From a checkpoint of a small image captioner.
Data: trained on pictures of board games with random positions, seen at a slant, 195000 training examples, 2.4 epochs.
Rows from block 2 of the image encoder of a small image captioner, named by matrix and row number. Rows with one number belong to one neuron. Each number is 128 + 32 x the weight over its row's rms, rounded and kept within 0 to 255. All counts start at 0. Numbers have three digits each.
After each neuron's rows are labels from the 100 images, of 14976, where the neuron reaches its highest value: "strongest on" is what is common among them. Only what is clearly more common there than usual is listed. The data: pictures of board games with random positions, seen at a slant.
# fc1: MLP up (encoder.blocks.2.mlp.fc1.weight, 768x192), inputs 64-127
# fc2: MLP down (encoder.blocks.2.mlp.fc2.weight, 192x768, transposed), outputs 64-127

fc1.630:214131121153156105106091141135120124150135135105123169061136180121156100123155089133122144138131175133164176150118097111114118175056095101162162139171164103060137116129146144126138083171103118
fc2.630:117165123091061158103123175109127154132098156160116132112140136108136164139094081118128095092102223141092025092173206131117118169101067138134085142106073119223142104151110108136106188132115089
strongest on: digit grid; nearly full

fc1.610:172149070099094112148136101135167105133141147081079114183141104122156148174179128056123095189181102076159139167178121062083140120188170136141104145100137157119104125102121092114095140095101137
fc2.610:134122187116100108152108117115153152131153165178152135134161144147090141160176175136096200117169104151127147119107084155125164168117056116111148096119126153160122154153129156179123139121132133
strongest on: nearly full; first side has more

fc1.166:134123116156167125092138086099138150124112155118130099129130109119135161124104186114105127068108106104128148075088150172144156132121190102134131148208081150076161102100164133137169130130135092
fc2.166:149105080149166048074056112099061162144130138109109106169136116132185094089080132135146082175134166153072129115105124135154153136107111111071120121125121105106064086103100155091187145080134093
strongest on: draughts

fc1.158:114132119155108091100084108112171130048097141104118155138181065130166098196109132071115121132105157049143126075065099180130137114134120193118131114147143151058143086122164154103174147137139154
fc2.158:160107123157113156184068118127153126111180163184144119156127108130202152136087172162154135102120136116131163153108102136118116131128163070109158134157160161168119164104113179152175118121153137
strongest on: draughts; nearly empty

fc1.521:133058138109120142113189061100202122118152116119093147097072123139161142067149132154135112164129118095157111126190139200161080180136131086131074122147103121088150128165170150121154094106101113
fc2.521:150136155190167087149123182144126116117101085121117127134101087140085124150120163083123172154159073120119134066111110140107136183142069113139111138188122136163149120088054128128113175112124157
strongest on: noughts and crosses; first side has more; nearly full

fc1.251:139147115113104148103129176139095098139125138114109094204133103081112096081106130130144133105118100111128142101108104114176132123094136112097181107172141067077091114122128111131091146166149110
fc2.251:074123073130085128126101128098147146128151148171130173066148176133137158138101137103105134185187124089092119128171112125091177120146167089195152079068104174168161134113127147142086071095153168
strongest on: second side has more; nearly full; discs in an upright rack

fc1.326:154126068141121118067126079108119141139168114138156124111140117096140145118105136130152112141068120131181135132133095087105121161118052112118177127187135124140068192157138135116107141136183096
fc2.326:192091071131110194137183108110120134133124168171088098130153118158192152135132137090060134146121155128125085110134171139119158110112077096112132136082055106144156127135120132153109076158151052
strongest on: nearly empty; first side has more; draughts

fc1.380:129081109135070148132077118094130137111165117135169175208150137071143131128177081163164139124227124121124125146159166109124119092130099137153160085128133148112163144138159117163163129167215145
fc2.380:148057100133154141149131131152121083086095136136162163143140038076097135131182160140102167117074060115192198072088129154127107137100109144115090161163086106174105165130119104205148108052131128
strongest on: second side has more; nearly full; noughts and crosses

fc1.401:116152147189142161125077117137093174075127150183074171135156096071139094129136052097118189124126116130167108152126122127098110147070148130104107122094114178142131134099141165119145111118156086
fc2.401:130149068159088109121091133100118102091105180124138121176183107128141120147137083066097128111133096139206105125083109108127120136130097120165159164138140083113116130124112128238158081145175146
strongest on: second side has more

fc1.325:154176072167140119138123099099138112111117154140109075178141114144112159124107176175074096169174113181122156143142163056075162177132113080173097115132076138129146148166167081131122047038116107
fc2.325:114183108104145132101101156178149150110125116173120146115176118142143096198172100161145177094117170139125081152092097178154133142163154124105131136131127140133072101121166148146185173141113079
strongest on: nearly full

fc1.149:177124179168088155132051112124116116152146153168131129175141121113115127119180131195128189144144151169121170126103110123134137111099130127140175102049080140083139187141174107170126090123115107
fc2.149:037141121097121077161189140149115169122117136151163119109088107069115114120163154132132097099124163119105094113149102161132085148086171158146107162119123084171101100161068119098152162105125074
strongest on: second side has more; nearly full; stones on a line grid

fc1.508:148132173104103141092115100137098103111098164142202064164155145111164107147100103134165114084144133109120132077112107187186119095132171122131145104139140168116120146133139134105119146149075102
fc2.508:094150206106138118110109112094134093130140149158140079114100195124145126160058131100093102096145170136107162136110106120111167143120102146085130152150124105074144117135136185073200148151086101
strongest on: second side has more; discs in an upright rack; nearly full

fc1.524:186149092139040124123088141133113088106125132136090077118112137154118137179142179158099111121137113122104080147118140183144137200131127095117095134088119085107071168145123155123113208136092168
fc2.524:065158192110156087117101075141126089104076087126127114037090159070121143167117095113138128106132089109111142090164106130098088087128164140133071129093115125102094086135124107059106145079061075
strongest on: digit grid; nearly full

fc1.172:099178149158076169108180134134154159082115117166155160128117179130165143115103061140162167178087113075148157111108103132120087128169122113090110122164179208114158122089150191121126146121115151
fc2.172:137110146140135158179105130113167114156140119114124108156151107137112120111203144166112141116141126129183165108110121113118161146120092158175171085179137025107202169188124116152114066116137126
strongest on: digit grid

fc1.372:135196120100218147181127133133140125188137125157148115162118153183120114090135088153103167126134157146198108131135167082107157127133121143040134113117159072152127100128143169186161119103154126
fc2.372:135101131103124092135122083138123136058140105115101110117172078103162058177148122060134098129098198118137128095156128131074130140071112149175122144143081135114155136146131111126120170155155135
strongest on: stones on a line grid

fc1.650:161053112114116127172138159183107122123143186140105176175143114170089152185102108116067075153144142129115165117124095120125175166166130138178146167157092176141143100162146211166153148133105214
fc2.650:151134181126128146047156155071166101096121152145159129126150159105054120132141157123136187153163081114033113108192119187137138129166094154172104117157098139120142136135190159135108196167094105
strongest on: discs in an upright rack; nearly full

fc1.376:094165114194117120127064065149175145138144131117142142100093161126103141114146142165165114113127123210158154064117125126121133122102145157181146168121169073133127176095134128099127080099091142
fc2.376:151162121154107171130159187163113097146116132123180141170184158136187120104137104098132154114114082078119083137144178194184109141146121089145124116077151192144033106142122130096151202152125144
strongest on: stones on a line grid

fc1.498:076099142121154099126125115182081141148107176101089128086089163146146106152104099182125103116084116105160126092107115093085181100083119109073138150095090108099114150149150078120182106122092071
fc2.498:112131115123103136145139094113174152106138073173147100136167123114113110128156142110160137085185138163079058102124178125128065189141130176134153149095175078180158127098117133084116130137186125
strongest on: stones on a line grid; first side has more

fc1.701:136142102152077118164197107122145162059079131131192106109175176120203160155188084090148111108145109101146130103100136093143170060166122146137126140143171150119106176145127145153090115138074094
fc2.701:129137123128057163146103113116114098118114164182067161146128143099157108144149135122151128119168146104075167101084117121139182168116051089168177111171065052146143169137106148138137119092120156
strongest on: nearly full; second side has more; discs in an upright rack

fc1.253:119148095117078120107120121143107056105084123146162160168141132120126085166169102164112159116103156072154159118054174159125156090099154153156117142140130122136146146129160109159176110133077124
fc2.253:071078162109137053145059084154121127202161131140075137101121134103130141097168160087137161083176129147104084190165091102124168140113162146128117092168109134165149148203147149102180180078095154
strongest on: discs on a green board; nearly full

fc1.318:149154148168099073139176138172117191033106164131093165120147146130088155171128139133128057146161127147092107102076099132155141096148162148109164178114149174153103184172146106189151169120123105
fc2.318:140109157206161160166127121108131064155133141135162089158172162063120111102082137126149153070153114159128130125147116157155096164164126151167150131182135040126113109144140181108120135121116197
strongest on: digit grid; nearly full

fc1.578:128112105086138117096075086159138109166120166196130072155149140175118150179091195067119113145153100057102095044077118124151113113136161123141114103178099122136105152160142127170141156083166147
fc2.578:165078159151147105096122082127115133116128148127152087164163118062123098142124119156123137130104112190148146131102127142137138184191123116150145112143169146111125071152158196107138065113126128
strongest on: discs on a green board

fc1.733:168138106151122184101108041102081128185118155186146123093133166153156082194082186094103189093087159110098132115141098098153061129137143136087100170138102175159156159124146083113117112156106138
fc2.733:130124083132115101142133100098226186110163156103107120146159077196170118151183137155166189128159135111189154075137058129164169115100144140136137124099124125170153100082125101125179057111158119
strongest on: first side has more; nearly full; discs in an upright rack

fc1.221:161082166141178115143096109131143086123115170119127074207177122152141136116083113110101058145100147087143112104118128113122110100124166113105165131142075172111151118174119155090152113149118090
fc2.221:093158131089122104088087179079131091097155166161106105180138149098121106151139127111096102083098179131089095138072129105088155125125085059098145139141091117098092154117106179138142153180124082
strongest on: discs in an upright rack; nearly full

fc1.612:186073107183174166166167137103113173124118151165127160142139141128160120169123153140118047160133153169172129136180104067118097137108106145127140158107191166160087166112129141126135065148164064
fc2.612:172058161169152164164164114125136080093110125177119172102097132073117067133129146123112153064103182118103167143178128129128155127116052156144123103144111099132149183146095106137141179123095153
strongest on: noughts and crosses; first side has more; nearly empty

fc1.556:087115131143108070073100052113130126110114118131085189123132135163114109134138060162054175118113165144120098059129115075150155117109103102142126122118115136131179201132077143154106096115099147
fc2.556:124124145149179112069169148115165130178150108172199135091160142129181164125131197176115174140182122141144084167141142119125129131163142147193119097108134166148134198138183142092135166089187135
strongest on: stones on a line grid; nearly full

fc1.136:139140127132173099061139110137139147085108140124177114140185153113072171179152156153142145126092067098115111106129152108146021086126170076104132115115165132096117166095142113165201186116158085
fc2.136:116071166147163118146096112121131120153058099092125120111111133151147094088093118137107145164159126154069132127161112141133158145134125167153105163163076104081180131159169145135090127150120108
strongest on: draughts; first side has more; nearly empty

fc1.567:067141096117124140136171146130140115093152092081117165212089081114100169084128107148154165130098070085185139123092178072125119112124154117129157151119142103132158073106145141119141087135193133
fc2.567:071049167136116088161107131173129126120156088141137128087165102083073141116190108147128201173110092156131140152084108082094131113137161138104114084088131141125139085134143101120126071114137118
strongest on: nearly empty; draughts

fc1.181:145155165079093162144179106166134131169107059117154149154130165154119166150133115162145122193121165150144132146125066125131139082146074111086080119130128101090090074127108170076107077038139109
fc2.181:173141155157064132157106102144144147128149157101146127112182123077071083177104126125093164136100142119138133131135107083087179071121132131165141150076172087153159081159142129184151119084128148
strongest on: digit grid

fc1.142:084094184162112110111176178183169137112095143082111141140112150139108171187156157155177098131124104167098139168099142146180084081164208129113078089097154156094162082150156157136210143148118123
fc2.142:109119159194137141162160092175147150161119119114144084137146120150100147102177139123150171157165133125141127109141103156130132145152153113153169198143175101143130158173154147152107129134131123
strongest on: discs on a green board; nearly empty; first side has more

fc1.519:111122175138128139118156109158124130170186103103102140204129135123156131094130186081097130165159087113171162132091069119092149133117174175168192106134166163097157160105111149103146082143166136
fc2.519:104143110146080150141183132162170153121156143139170161100151082123115152139230149106124177120149121156153131152074107090121124124172109143123166140106206094152085149159150123176114125104141123
strongest on: digit grid

fc1.232:156156083107098118130103081102108191146082126122193086088105122141094123096110127102083106125145108146165078078074094136122098119112113094078138123049123072149107106131191077102159156095121137
fc2.232:188103116118074131065060199165158095081139131124086160120125112083132096109078103094097157164072134140099091129087152073099142106127114112166151118095153107152136116075086143101088104125090070
strongest on: stones on a line grid

fc1.257:139099085156166120166149122062105101159175152138135121141120044097152111112087084164156129089081129113164129108120165138105151083112092119147163107096156097054090135127101101128145087110075137
fc2.257:146108093155107152142112144146079145072112133102139180146113084031110123134117128086105139090111142144161150123171119105125100082131147140077148160139100132147172155165139101136154095105132105
strongest on: noughts and crosses; second side has more; nearly full

fc1.120:102127117104124205141070161075094102052106125135108125198185044083091131099162163095097139109161105125140162120128127150091138185094094146116138109189172143142144120137195160217130106096104147
fc2.120:127124109155133090187175131161145159170184146140111139148119117121211162157134159179157131157076098119177135138058173098097119097117164165102096126107159116136167139102131141142161139100070105
strongest on: noughts and crosses; second side has more; nearly full

fc1.189:201049140103097141174073131188149179108098125124122118151092153122125129132097136162161130119101166105137132151097133143145198131062166136140089099180113131114108137127158131133111128090103155
fc2.189:090139091118095130075180233072105106100117144109063127118183070085117156072103126084134126200090128110152087077154118075076144133126130121110129113106117102100121128164070115121130087204111140
strongest on: draughts; second side has more

fc1.580:110133115148195114111155116164155136142168125133140113084138164117181066095099161126131204118081176099104114043135123124118096124059058079152137133070148111095151088165135158127143078148089074
fc2.580:080071129134113108100044138111159123101105146206154075115117167130167145133088146101172137108157062186080064119129179086104109133155131131137109127052129101142103151133129092117093148089146151
strongest on: stones on a line grid

fc1.161:152159124109123187142155171150077135132190136151154163093110151076125106128092121147134145139128091116081100132144075167165152110171092067141144134161123181125113137185108152152094146094195218
fc2.161:176100100149139143150098108118084120079127102113134118132121127130120114133090125181100105154101055129111143141103137202201138137120117143125133077116133135123129088112094127167097125122134196
strongest on: discs on a green board

fc1.744:116109109156080182139159137101067105110157173153082104117073092088104164160112126097124091118112112103173126116187081122191121118186075124139120142105145146140140132161070122235095100102136127
fc2.744:178106147107169149120145161153064098117119111157131087146131163134101119069067136160153134111142090127060103137079108178114110130111120108103174101109109147106168143144094130087100177143121184
strongest on: noughts and crosses

fc1.106:171091140143136127137097191162160186120125063101042130087184178145077137113215109155157140166113202171099160175096152168140150128146126068114156129115163108155054162100053096141090146120174145
fc2.106:149225161132157122132129114119117126095091118143158160162084185178144153069151128157135125137143084104126090030093158183193101162114176132102132155158147120135132085165155138107082139119066165
strongest on: digit grid; nearly full

fc1.163:158124088127069190136142106099101122162138140162168100072121076173161154166099135154112131133082122161168125111146110143158115132117058104111095146138111139124093138104118108085119113113066178
fc2.163:123159163093133167098100084113125162124117148066112120112077176188148101132156179079107084094195151132144145149080079127138162155183145146142145124142116084098148168142159119083096055079140079
strongest on: discs in an upright rack; first side has more; nearly full

fc1.201:143084154114164143119161098145067129152140080138108080137184120099128117177147102163166121070078167133127153171104150112089081135128102104079132141121158148174122131141130112045116124169124106
fc2.201:141156139150146182138159125100125127151148115093139138126077124127173159133097157103170142100145171098188126139198142136169113173113140132175124156152135124120156183120135151150154164141159130
strongest on: noughts and crosses; first side has more

fc1.490:139057096167131085116170124127132114165124122224120145128130061120147152157133095118152109104068152140166107096060148082119111142066143146118152110131112166146105090126132113106159153120141139
fc2.490:162070089116112157123152075118103174116131160101119189160077158112167148103070165179135106093130190133080092131154134106173116130148111130080155157131161143110178191103134134196112125122180096
strongest on: noughts and crosses; first side has more

fc1.59:139131151176177119118104191128138094164124177129154118116145090173113107105109123102145151138086183130144203125202133189166148132091111140147155175110093149144116114156111168136148141105082198
fc2.59:093185188087109121134116134171113106126109128164154129113112146069036131156122200139126095130145079152125107116131131143132136130168143144110086132097125143175112052135109129099172190098149125
strongest on: nearly full; second side has more

fc1.446:167109080093116105090130160127142104117164099192155120075139140125145111140067096132153162098126175104111074116180147166116099155077072130136167133055142090104166116122127130103137113110130157
fc2.446:125129133149146164123133152087092124143106157150133150170111075044123136144109136109142111147137087142207115128121144070129092110132125083134106163053184155132144103120133090165164127121115081
strongest on: draughts

fc1.618:108094124106120051171143152173113121126105121129096154157145107094157151086102107171113147115099090156115117144133057130056124102170122164113140153144164175089141159119166167122136122104129128
fc2.618:139090124149113184119160068146137139099097154063135129173108123138044112161200140128150162126133106126158162143057175129149162117151085120112130131148129101148087120134118065167137130133144124
strongest on: noughts and crosses; nearly empty

fc1.73:090148185100081115088155133158092128155132178139117097131153155129133125182087098184178092120141146112139132133102208192093169107133171134136200170080116078133154142110132100123137103102074102
fc2.73:128113113160144171090141175112198115109180157122099101071165140105114079134102132114169149165144145132135122151150096045080158137143115148102119098205154129094120137148113123109177085198186090
strongest on: second side has more; digit grid

fc1.128:107189097110145190130150128131194134143127145188151095138117124111143175207159156157133110102145100098217090127198187127133116171134125132167118135150138166143107136143103206121142119150112168
fc2.128:159093107163141115148145172119133161133132157156129156057170112137165140121205133146102122195134131102142099112145136094092164092145118069099082124087115204118122206109124116127111122101132061
strongest on: discs in an upright rack; nearly full

fc1.249:158136101064142074092141103142135061110110096172099054167114108203160158156124131143081128174098140165154121101107130116111116136075143092099143114089134104154163168134118137060147147047156157
fc2.249:097045118148149105123114087098147116182117127072086109195109078111166124083112093175124103124101129139104113142095104086120132160147067138175122109083090152112158093147171172112112135132125082
strongest on: digit grid; nearly empty

fc1.49:126127116163111140152149103081112075105143185167088047194139079138098116139169176097145057174149112171159151100110119131197188097164093136138108131069110116141090125167077071144091116107080156
fc2.49:118115156099127129157098138158081129109122176140142118129101214108078141119157134151059111093136116180129138176140047158104098108131215132118074108107138135137098120144137166118129153132062107
strongest on: discs on a green board; second side has more; nearly full

fc1.118:123096098102152138144154205119100124057087127170097147121181153070157122189111102154074093114093145113116118146156122106157141185113146120113104107109060099097147149191078138111148115062092069
fc2.118:190112140112129076174155138105125120160181123117103058133125125085081186032162135106105088120120063137117080092134131103105118150108110099114142137132115147173123147147099112141101120080140145
strongest on: nearly empty; noughts and crosses; discs in an upright rack

fc1.418:163108091146135084128095087184141151203087084073154139148128119090100127205138110141123163162129170169121157129142094087120147092188105144186155142160144084160188067086122154138086096114132098
fc2.418:083198119118081154081179101140130151140125163123156147187127117133107078121133114123142129169135155106152189130155160103118183119065089149218192120081152161161086054099164093127112121116126193
strongest on: digit grid

fc1.95:095106164150146127143138157172119123061132167102123071170138193117116219187147091153124098138087120112111095156182066137171118119185126145109132094079175153103143130117122140161158121128121123
fc2.95:122099155128126136105110143091160119122139110142083112100149120100101080126084139076120157140081092164083065056112132148150089111084092112128086119152074098130134166196120146118138146164116128
strongest on: discs on a green board; first side has more; half full

fc1.204:105183145116059134116128099135069132175120111129196190137097117139154101126141150127039174117101110070126099108144081080111096139100123057109153132090145064175122137156152111121067106127110125
fc2.204:104120136144128112114099130159165153177150104159144120110123150136184118180073167161123194159114181182077099108149202128170152131059090133165098075094098174156141111103180109123166133107137129
strongest on: stones on a line grid; second side has more

fc1.252:131198148077097133097114164106147117112100167162145140101157155176128139112068105141154165122133133128114156109112146164122131112110104131104130144150103102138079102133089101177157107129143142
fc2.252:101114124096085062121081116116137148094091127127094135085115093089135116107099125076128083107125184117093046127085177147125143108075117184173126120102081097150135087164122087058112118078100075
strongest on: nearly full; discs in an upright rack

fc1.1:101125070144107146104136108172118077206088116157133152138104144155145149152101200138118151112119085173106116070094107124103102169105143119152184088109147127160127138090136140075113137096132103
fc2.1:110180089099132112060075071083158158191150104124108095133127071122177111132079106130104168132102124095117084106142076071177127083125142102085122117067176187175079132105168109155107090090143122
strongest on: stones on a line grid

fc1.757:121150184114100124134104118119156136084175106122109199174141135130148118063104116099103067127102135136119040118103162089123169117159100143133108142136129094106101094136074043166159128120133142
fc2.757:181160147121133165125141156156127150128119158161148136158162178200099114073105118174164108179164131104085155188096097159112194146092216135187175119168140119127145113111125169074118108144144133
strongest on: second side has more; nearly full; discs in an upright rack

fc1.17:127104129130151092043136132159060163144115153130147110091093191145105104201107123139094166103119083097115126106140143165142171127095147097147126144059124108153082104163140111150141158147090051
fc2.17:038138110114202166165138097095145107162172093157133110122119126127138192120122118100147174130160109145108156177155067125146126131153114156113061119168089118106115108110144125041130148115166157
strongest on: first side has more; nearly full; discs on a green board

fc1.433:199113085099187114084130100151151111115209094161128118167159106135166181173194136108061113112130135114092126100124170135166113127157132117180140183191141090119092068120075110136125124185144163
fc2.433:113139128139110172169100164105093090103121158123149124152054120159151133109086140190115108130173153102152127130138101124117129099185114199112114167149176144114077145115126117120156120152155099
strongest on: draughts

fc1.651:159089143107138122130117099080078158140135150109146134142157094122172118182154114142082121072141138131149154188125173115126162113127145152110161168087164167187124120128112110104112093134113148
fc2.651:101150090095123103107142110114133083109116106087111108151123071066101136108062129053084102134108146100179119130126137120103077150059124146200105128162101078106127140141155170179132089199171143
strongest on: nearly empty; noughts and crosses; first side has more

fc1.597:130156088063078073139144135108127076156149167172157151140085053097108162118148173136093109122168156116157185142104114065133187149069189143148157091103130067186089105130108123090110131112092142
fc2.597:129183157116036080136108120128155151144163088075137160127093090091123128150138091076082211141091085135153129143127147132090140118122151129157099134076161155173097069116139107177131098135115115
strongest on: digit grid; second side has more; nearly full

fc1.663:112115052153145155167100087144107163123127164143131106157119104082088184133090079100198104201169103136115091136116128105136135087116074118143158153150136127149097105151111157151138093090185172
fc2.663:167146165159171115105123131120137066117134107131095116156104145126119084107170140170132179149105123121120146116087127161219225172135141155110156137200097159152126137110088134141145170097080183
strongest on: discs on a green board

fc1.443:112139094117179071142098178118138147102106100134143143090106074175110066178139118129110125122147118098121098121088134136182199156086157201119155108127126104169183140068100092187125125140155176
fc2.443:168151118118162146113126112106124136134098138132151065174168124119167129102154149135141086097125117168173119184070138096113085129125175127151107138138174110112120100169151110109139105151156124
strongest on: draughts; nearly full

fc1.186:119096128074108118127129134139142083075092190150114083155172114089085124187147175136094077130126075120118153108080097105128158122174110178177151104176151141127106136140064099165141147128117136
fc2.186:130151187101089121174095124133050161146114163075162104121116185063132191145100105094159139091146131120115111152129104140155155114181119132142150108108176122144150149197145135102092192109105128
strongest on: discs on a green board; nearly full

fc1.361:126126110120184061190167138163125182133183110111161128165086147120137176078121151130080165159119068115158166090065111075093121096163184092139157159111158141137100105105083113126154037090166110
fc2.361:079098140117095116139078200144165097109145144186132133142144084045145113105135123159092173132129168114092108146093125122159179138098144150153127096090098144126166138146144118157148109148184128
strongest on: first side has more; digit grid; nearly full

fc1.27:140090083107153105125152142135127111128135088161120100186082148068149159139137117131083142157099098134137153106082144140137147107185140135140148135110134125143094088123073127132198078049099140
fc2.27:091088128099088125126093119117131111115172112139111115135088102027133118098154121125106169092078180066120120139074088111119147112140155133139141061094151159080165193167135096115087087109166142
strongest on: digit grid

fc1.117:104038165095089163088146114070161103129116138161145069106163078088109129150125166081130107073117087147137141139066088130109145132174108167163181108082183190106156148113094067109141157170122124
fc2.117:108120121112118168098123148160043115105066171138171105144091127100129125187117135141180181157130142121052111114149110175139121090084072116067107150129141094112095182178122142206164174132123105
strongest on: discs on a green board; first side has more

fc1.78:131197102108105127109116147102086101114134139142175167145109119191146094169108106163164163145082121087166145161067078121147176126100200133128116128103113218190123098106155147174128104146102127
fc2.78:163109146108168111150174135155156127171111166141111150148163110120154136067125169104143123112166133170190163218102104106112115142185090148163134127165124076147135141142134164109118107130164156
strongest on: nearly full; discs in an upright rack

fc1.623:056098122134137140117082122151111165166129149142095142139094132167194048157122121136111200155108192136152116072132140113140091113117068093121150107043147143155149117119031084087133103131150130
fc2.623:155142175118091149125072147132130107157148077096231135194111199092114143126115091145114172100098095115101113154131110140175121114139142111106132115070197139149072051113161143112150129089108168
strongest on: stones on a line grid; second side has more

fc1.641:084143103172165111127120116170154171148108116152109152150179058101119065122124092182140127142155140113116165108159150177171170085152146102133136120134073184151158123135070127209193168080134175
fc2.641:103107128127142132158067145125080070106121161128109134132073135116181201114089128156131154116134121097162092118163101162185126098158186151097094116149094176081070091136151156092102143147104127
strongest on: draughts

fc1.560:150113160132078161111054132131069037115123113117124143142150105115103148145149067082169126131144145118089113100152115183185135099182093096113157138141132164098137120207107156148157150130154125
fc2.560:122059123115185134181114182119130085129089136173130136101100149043124142110092186185140113080134203086145114161183160189131096130081132149080085144113104142084164178141134130115169166180098118
strongest on: second side has more; nearly full; discs in an upright rack

fc1.484:162078091123179137152125172048120092125115136161146196123166118166150106120086137097114177109140176134196149121162176077129118120138152115119139164098113096114177109125111138142160084084109109
fc2.484:122151123126120123122118167135179141093172124171090135146128095124139120140111153185175079147095119123077112108106139103084105132103157114152128150101117156173147135127061064088094112156135078
strongest on: second side has more; nearly full; noughts and crosses

fc1.492:166138112086181151144137102073163106157109136118145098107099094081074189144131159168093101138158135106178088086131118093103120138123234111157145072159170169143172147174167104128131087119096149
fc2.492:115133146168075112175047145179161145120154166163129138138154144091159149151202174152129183087111137120073141136156143123129141105136133097131124142088119183149125139115151137145133095120110050
strongest on: nearly full; discs in an upright rack

fc1.528:126113135132103137073072138131131110097098149157143185105106086117106081125060130117100107044131174205072128083119163114165082147125072119117134072138093121145104148120122126149090133120103149
fc2.528:155175141131130142108173127120127136198124136128139151130079173135158134149143154120157136106120108165226156185156134152104110101086152067116166144131199133122175108152165143145177133174174099
strongest on: discs in an upright rack; second side has more

fc1.198:174146100124097142104160137102176135121098113168143134129053128127125157157127145096117137148116096075165143088115151113147146193097211063156147108126132119115109068102159098157162089167137138
fc2.198:102112175110078114143094143167114164123148124116104115074198133053098119108191062143131157108121088136147136184083094093105108121157096145161143053112158129123122136152133150088096075110129113
strongest on: nearly empty

fc1.386:178119136143133126143085139060055142158128117149157067137166122041150160082131130115099161069072128139108134106172173173155142145131142107102133122160095172137115139135125178092175155124085118
fc2.386:118124118157154089100137165126178101107162127091110164086082117129109149148075137142147126109145172127121091196142154109068123136100141102156094100147122079110175157187116166127138077182183097
strongest on: discs in an upright rack

fc1.760:176108113102138095131107150130132154094155136187188083089182160184154071145162110147146135063114148144144160131087072120135130104106206127104154131101129046154158173145153118164070124168097150
fc2.760:109168124106046125107133115064111158100081149063069131094096149110101086132099103128132131117086172143148111142118116106144124137108019151134069113163140091135162087123069135090153134150128134
strongest on: first side has more; nearly empty; draughts

fc1.470:126130198114178127080165113101110147157152086140114098136195161147128176120107124094126136057131123067102180070119105140150100114151165144142119136139115117163096121110099153193121151113170154
fc2.470:102085101113113114116045150085133164084100147081150129092081130137138164060106134138151125161141177158096099134095225162106133097111132126094083130149134163071115129123162099082168141138143090
strongest on: draughts